config.toml
train_examples = 147500
horizontal_flip = true
norm = "batchnorm"
depths = [4, 7, 7]
kernel_size = 3
growth_rate = 24
init = "trunc_normal_002"
beta1 = 0.9
batch_size = 256
final_lr_fraction = 0.05
Rows from block 11 of a small self-supervised image encoder, named by matrix and row number. Rows with one number belong to one channel. Each number is 128 + 32 x the weight over its row's rms, rounded and kept within 0 to 255. All counts start at 0.
After each channel's rows are labels from the 100 images, of 14848, where the channel reaches its highest value: "responds to" is what is common among them. Only what is clearly more common there than usual is listed. The data: fractals drawn by 1,000 iterated function systems, in grey. In brackets: how many of the 100.
# conv1: bottleneck pointwise conv (model.blocks.13.conv1.weight, 96x112x1x1), inputs 0-111
# conv2: growth 3x3 conv (model.blocks.13.conv2.weight, 24x96x3x3, transposed, each kernel summed), outputs 0-23

conv1.56 [179 122 117 146 157 154 128  97 165 145 116 122 106 142 141 112 216 122 198 110 140  38 150 158 105 131 197 111  92 101 146  91  89 121 112 140 142 158  93  81 151 141 109 164 122 163 140 137 103 134 110 109 156 110 129 126 157 163 142 120  98  99 128  91 114 122 181 146 126 134 120 120 124 161 129 123 162 164 162 123  22 119 140 185  95 131 143 167 116 165 117  62 212 131 171 153  91 122  57  79 125 163 140 136 159 131 100 166  98 121 129 123]
conv2.56 [124 121   1 131 126 157 140 136 153 130 127 187 121 120 136 160 129 122 142  86 134 128 130 126]
responds to: sparse (97); two maps (95)

conv1.13 [193 147  94 128 103  71 180 139  99 125 129 116 108 124 102 175  96 113 183  39 118 125 154 204 147 181 122 112  93 141 145 133 154 167 143 127  93 126 140 137 114 115 105 118 128 141  89 125 123  82 119  97 146  98  81 129 109  82  58 144 125 105 123 128 111 110 104 113  97  95 160 128 163 155 117  77 145 182 152  48 103 145 108 156  87 174 123 110 133 138 156 123  70 107  87 128 167 141 127 143 109  63  49 147 145  89 120  96  90 137 116  75]
conv2.13 [126 128 148 129 110 137 149  84 131 127 116 139 152 143  85 112 136  53 219 156 131  70 130 131]
responds to: two maps (76)

conv1.52 [108  65 101 136 179  62 155 114  92 155 121 126 213 108 165 105 167  90 158 160 146 119 163 122 111  82 113 120 154 137 139 132 118  95 109 114 125 116 131 197 127 180 138 102 152  80 157 162 117 103 130 150 130  96 118 148 114 124 124  69 143 147 119 110  74 115 115 131 109 140 131 106 129 130  60 153  61 123 126 125 134  94 163 118 145 113 178 150 105 154 138 154 173 132 143 104 133 182 164  91 144  80  50 138  96 128 165 140 178  71  82  40]
conv2.52 [136 109 210 159 112 143 172 121 102 120 148  89  74  89 143 114 108 120 110 165 189 147 144 128]
responds to: five maps (51)

conv1.23 [ 93 131 112 157 121 142 130 130 120  63 180  68 134  87 138  53 100 144 109  38 112 119 140 122 111 154 148 151  70 100 135 115 101 128 161  91 150 137 131 120 165  83 109 169 131 204 149 195 178 148 124 101 141 146 152 149 118 116 109  86 105 146 123  85 175 128  94 135 124  70 110 125  92 132 188 111 140  90 175 166 124  62 138 155 121 148 133 119 111 165 138 146 150 126 114 132 101  67  69 114  93 122 144 118 140 105  98 164  53 132  75 110]
conv2.23 [140  99 111  86 162 138 189 137 133 124 180 145 109  85  93  85  75 111 138 157 141 132 146 190]
responds to: sparse (58)

conv1.16 [125 127 144 205 110 147  49 144  67 129 115 115  46 151 136 135 255 133 181 161 180 117 104 122 124 173 165 115 139 155 168 149 124 139  99 173 167 123 114 117 134 124 124 152 150 123 125 109  91  87 124 108 115 154 140 127 153 179 152 100  83 151 121 159 100 130 136 106 127 167 167 181 143 113 160  95 136 181 154 132 179 136 110 141 165 127 167 172 105 108 144 158 129 104 145 124 111 123 149 139 134 161 138  92 141 148 131 118  33 163 132 135]
conv2.16 [134 147 174 110 137 105 197 131 172  96  98 102 156 124 135 182  57 114 173 115 131 136 110 109]
responds to: two maps (62)

conv1.86 [117 121  59 177 102  55  80 134 100 127 123 116 129 164 119 145 117 152 168 113  96 163 112 100 154 193 134 108 140 110 145  94  83 131 133 152  89 124  68 146 139 110  46 151 100 136  65 123 125 155  75 124 185  94 135 138 138  99 130 132 113 118 155  62  78 137 183  74 101 123 115 121 146 129 117 104  80 117 135 125 132 139 114 173 123 136 143  88  91 160 150 108 108  51 121 145 139 115 153 136  85 116 115 147 174 109  71  70 110  59 180 155]
conv2.86 [155 145 119 110  89 133 171 148 123 102 131 155  67 190  78  91 130 110  88 133 115 111  74  96]
responds to: sparse (58); two maps (53)

conv1.88 [ 89 151 129 136 129  93 166  57 143 103 130 160 179 135 117 133 143 122 108 134 128 111  69 140  88 137 201 122 107 100 115 125 121 170 161 181  93 136 108 111  47 140 101 104 178 118 128 128  50 151  55  85 152 119 156  96 189 146 165 115 146  74 153 140 141 142 142 146 140 173 149 136 114 160 151 150 141 115 143 129 158 160 122 156 141 125 113  57 117 160 155 150 144 136 180 121 150 127  74 195 148 100 170  95 156 172  78 171 112 118  75 102]
conv2.88 [127 113 121 118 132  80 225 102 135 127 174 123 172  98 146 140 113 134 142 169 135  96  91 170]
responds to: sparse (69); two maps (66)

conv1.70 [168 114 180 175 114 114 106 161  63 139  96 107 205 108 161 100  98 104 147 154 124 135 149  95 126 113 138 148 150 121  88 132 112  58 140  81 144  97 125 145 137 134  75 111  85 202 125 171  95 126  97 128 169 130 137 131 120 128  83 104 127 181  66 135  73 150 166 164 108 115 131 112  95 128  88  89 151 106  90 118 121  92 172 138 164  88  95 182 107 145 145 126 156 147  73 145 155 146 120 113 169 122  43 202 114  82 129 115 140 121 124  81]
conv2.70 [113  92 146 145 102 125 121 232 123 124 142 110  71 134 131 114 123 131 113  97 183  82 131 104]
responds to: five maps (60)

conv1.85 [129 131 116 127 124 142 117 133 192 101  63 145 148 171 130 101 106 143 155  44 132 135 209 143 150 125  87  97 132 122 131 117 125 104 159 127 119 147 163 193 181 102 124  69 100  91 126 114 133 191 182 101  87  95 152  63 166 113 137 133 103 113 118 135 176  64 144 128 126 158 172  76 145 112  91 184 152 117 104  83 133 128 171 112 102 104 121 134  81 127  76 116 150 105 107 119 140 214 129 151  93 144 119 147 147 100 155 162 120  58 136 132]
conv2.85 [ 99 165 123 208 151 141 142  97 101 100 135 125 104 119 127  99 135 115 140 134  82 125 216 102]
responds to: two maps (58)

conv1.64 [169  96 129 144 104  87  85 144 130 108 132  96 159  47 140  91  99 106 162 151 147 133 124 140  87 174  93 105  99 122 154 166 154 110 105  95  67 127  77 119  93 124 131  75 147 114 172 151 181  74 103 127 146 116  41 155  67 121 140 103  95 158 105 132 130  79 144 146 144  87 115 128 191  98 114 104 112 154  91 152 139 157  45 126 133 140 122 123 114 238 108 140 159 123 115 171 157 127  98 104 128 117  95 162 111 106 142 108 129 160  85 125]
conv2.64 [154 107 137 159 109 159  77 180 160 112  70  96 101 100 104 111 148 100 165  97 125  76 148  93]
responds to: five maps (60)

conv1.37 [187 113 147 124 125  99 129 129 103  84 187 119 163  82 172 122 105 142 103 130 119 144  91 105 112 161 106  57 118 123  98 126  87 123 170  78 167 130 136 132 185 120 119 222  92 158  53  66  99 122  90 125 176 103 119  92  95 146 126 150 103 165 108  91 154 169 153 118  67  99 114 116 100 146 150  99  92  85 143 100 123 108 114 147 112 109 137 166 141 125  87 158 163 124 126 103  87 127 156 209 102  92 104  84 106 149 159 101  87 172 105 149]
conv2.37 [131 139 117 173  98 151 137 157  76 133 172 136 119 144 138  88 135  82 137 161 179 193 180 145]
responds to: sparse (86); two maps (71)

conv1.36 [154 150 163 140 140 110 122 136 169 115 123 162 110 110 117 108 131 140 139  98 128 158 152 183 118 154 126 119 128 152 130 132 109 109 104  72  79 128 188 149 114 181 127 127 121 157  84 117 172 165 126 102 110 117 123  89 157  91 134 190  57 120 133  95 189 195  69  42 119 112 115 133 105 137 161 115 127 200 167 115 141  86 106 193 109 177 104 125 118 125 102 119  97 128 131  92 184  79 129 198  70 115 132  98 123 113 194 113  90  87 150 146]
conv2.36 [119 188 134 127 139 104  83  93 105 127  64 149 134 153  96 101 118  90 204 123 164 119 149 113]
responds to: two maps (89)

conv1.83 [126 214 101 113 124  88 129 107 128 134 157 165 169 139 145 152 101 127 105 141 156 178 170 118 124 151 101 200 132 152 126  86 107 127 115 146 104 134 102 131 157 134 139 139 124 119 128 101 158 135  83 131 140 155 138  56 119 124  72 164 118  90 138  90 211 132 159  90  85 156 162 113 106 180 180  98 100 112 110  89 127 126  96 189 125  92  75  58 125 127 150 109 150  89 132 175 137  58 178 194 150  98 164 117 149 133 143 155 123  87  79 160]
conv2.83 [121 102 116 111 121 119 220  64 119  95  71 162 117 116 133 125 135  72 146 119 129 162 124 134]
responds to: two maps (81); sparse (53)

conv1.14 [123 138 110 133 166 162 138 142  92 169  71 149 101 191 157 216 131 130 170 130 120 128 172 147 141 114  82 151 196 156 135 101 134 161 161  99 166 151 182 121 111 111 128 138 123 129 111  75 120 170 215  46 133  59 172 127 108 105 137 131 148 104 118 127 136  98 148 132 121 138 165 159 144 139 119 152 114 182 103  89 146 161 136 143  97 156 165 193  90 125 173 133 162 142 124  96 140 128  86 128 164  91 120  95 120 147 142  53 125 168 121  75]
conv2.14 [109 175 115 150 130 131 156 129 106 120 161 112  85  81  84 101 132 130 207 116  78 119 124  74]
responds to: two maps (87)

conv1.68 [163 155  57 102 191 121 168  99 164 174 139 121 117 156 143 188 161  96 173 138 140 133 157 114 170  76 196  97 184 150 124 105 161 159 175  95 161 160 133 152  72 162 152  98 100 113 115 147 138 131 192  77 149 127 114 105 152 139 112  95 134 153 132  57 136 157  76 120 184  98 125  93 105 132 108  91  85 145 149 123 158 107  89 122  79 154 119 167 122  72 130 101 117 186 190 112 134 124  85 129 162 163 165 105 125 121 143 129 142 160 135 155]
conv2.68 [154 181 115 119  95  67 126 126 159 116 121 143 139 149 133 107 110 106 201 152 128 175  94  68]
responds to: two maps (78); sparse (75)

conv1.53 [172 128 105  79 110 102 133 109 171 109 110 142 189 144 164 147 158 192 137 114  99 138 144  78 142 119  77 202 125 159 154 159 112 120 127  61 135 149 133 146 120 170 129 153 134  79 174  94 118 130 127  49 126 121  74 172 154 105 115 133 146 113 120 124 135 103 198 109 122 150 162 150 165  84 148 132 138 186 161 179 161 170 139 138 112 137 128 159 125 138 194  99 106 107 144 130 111 150  98 136 101 174 189 126 199  71 197 116 150 121 105 103]
conv2.53 [129 208 143 156 145 145 147 167  60 108 134 144 152 122  67 102  75 131 161 135 137 127 143 136]
responds to: two maps (84); sparse (55)

conv1.57 [146 104 116 166 180 117 106 182  53 146 147  94  54 212 130 149 130 150 184 131 155 133 121 104 156 112 163 142 188 127 168  78  82 101 138 179 125 125  89 117  65 107 120  97 123 115 130 153  92 143  73 151 135 106 137 151 155 169 139 123 106  94 171 116 139 117 122 124 119  74 150 136 104 160 171  95  86 141 141 127 106  67  84 208  99  84 105 136 103 132  74 107 105 129 142 112 114 131 112 121 181  87 176 117 121  91 146 140  80 109 108 155]
conv2.57 [107 118  97 120  76 117 151 179  91 140 127 179 150 162 141 102 129  80 153 150 143 122  46 118]
responds to: dark on light (64); dense (29)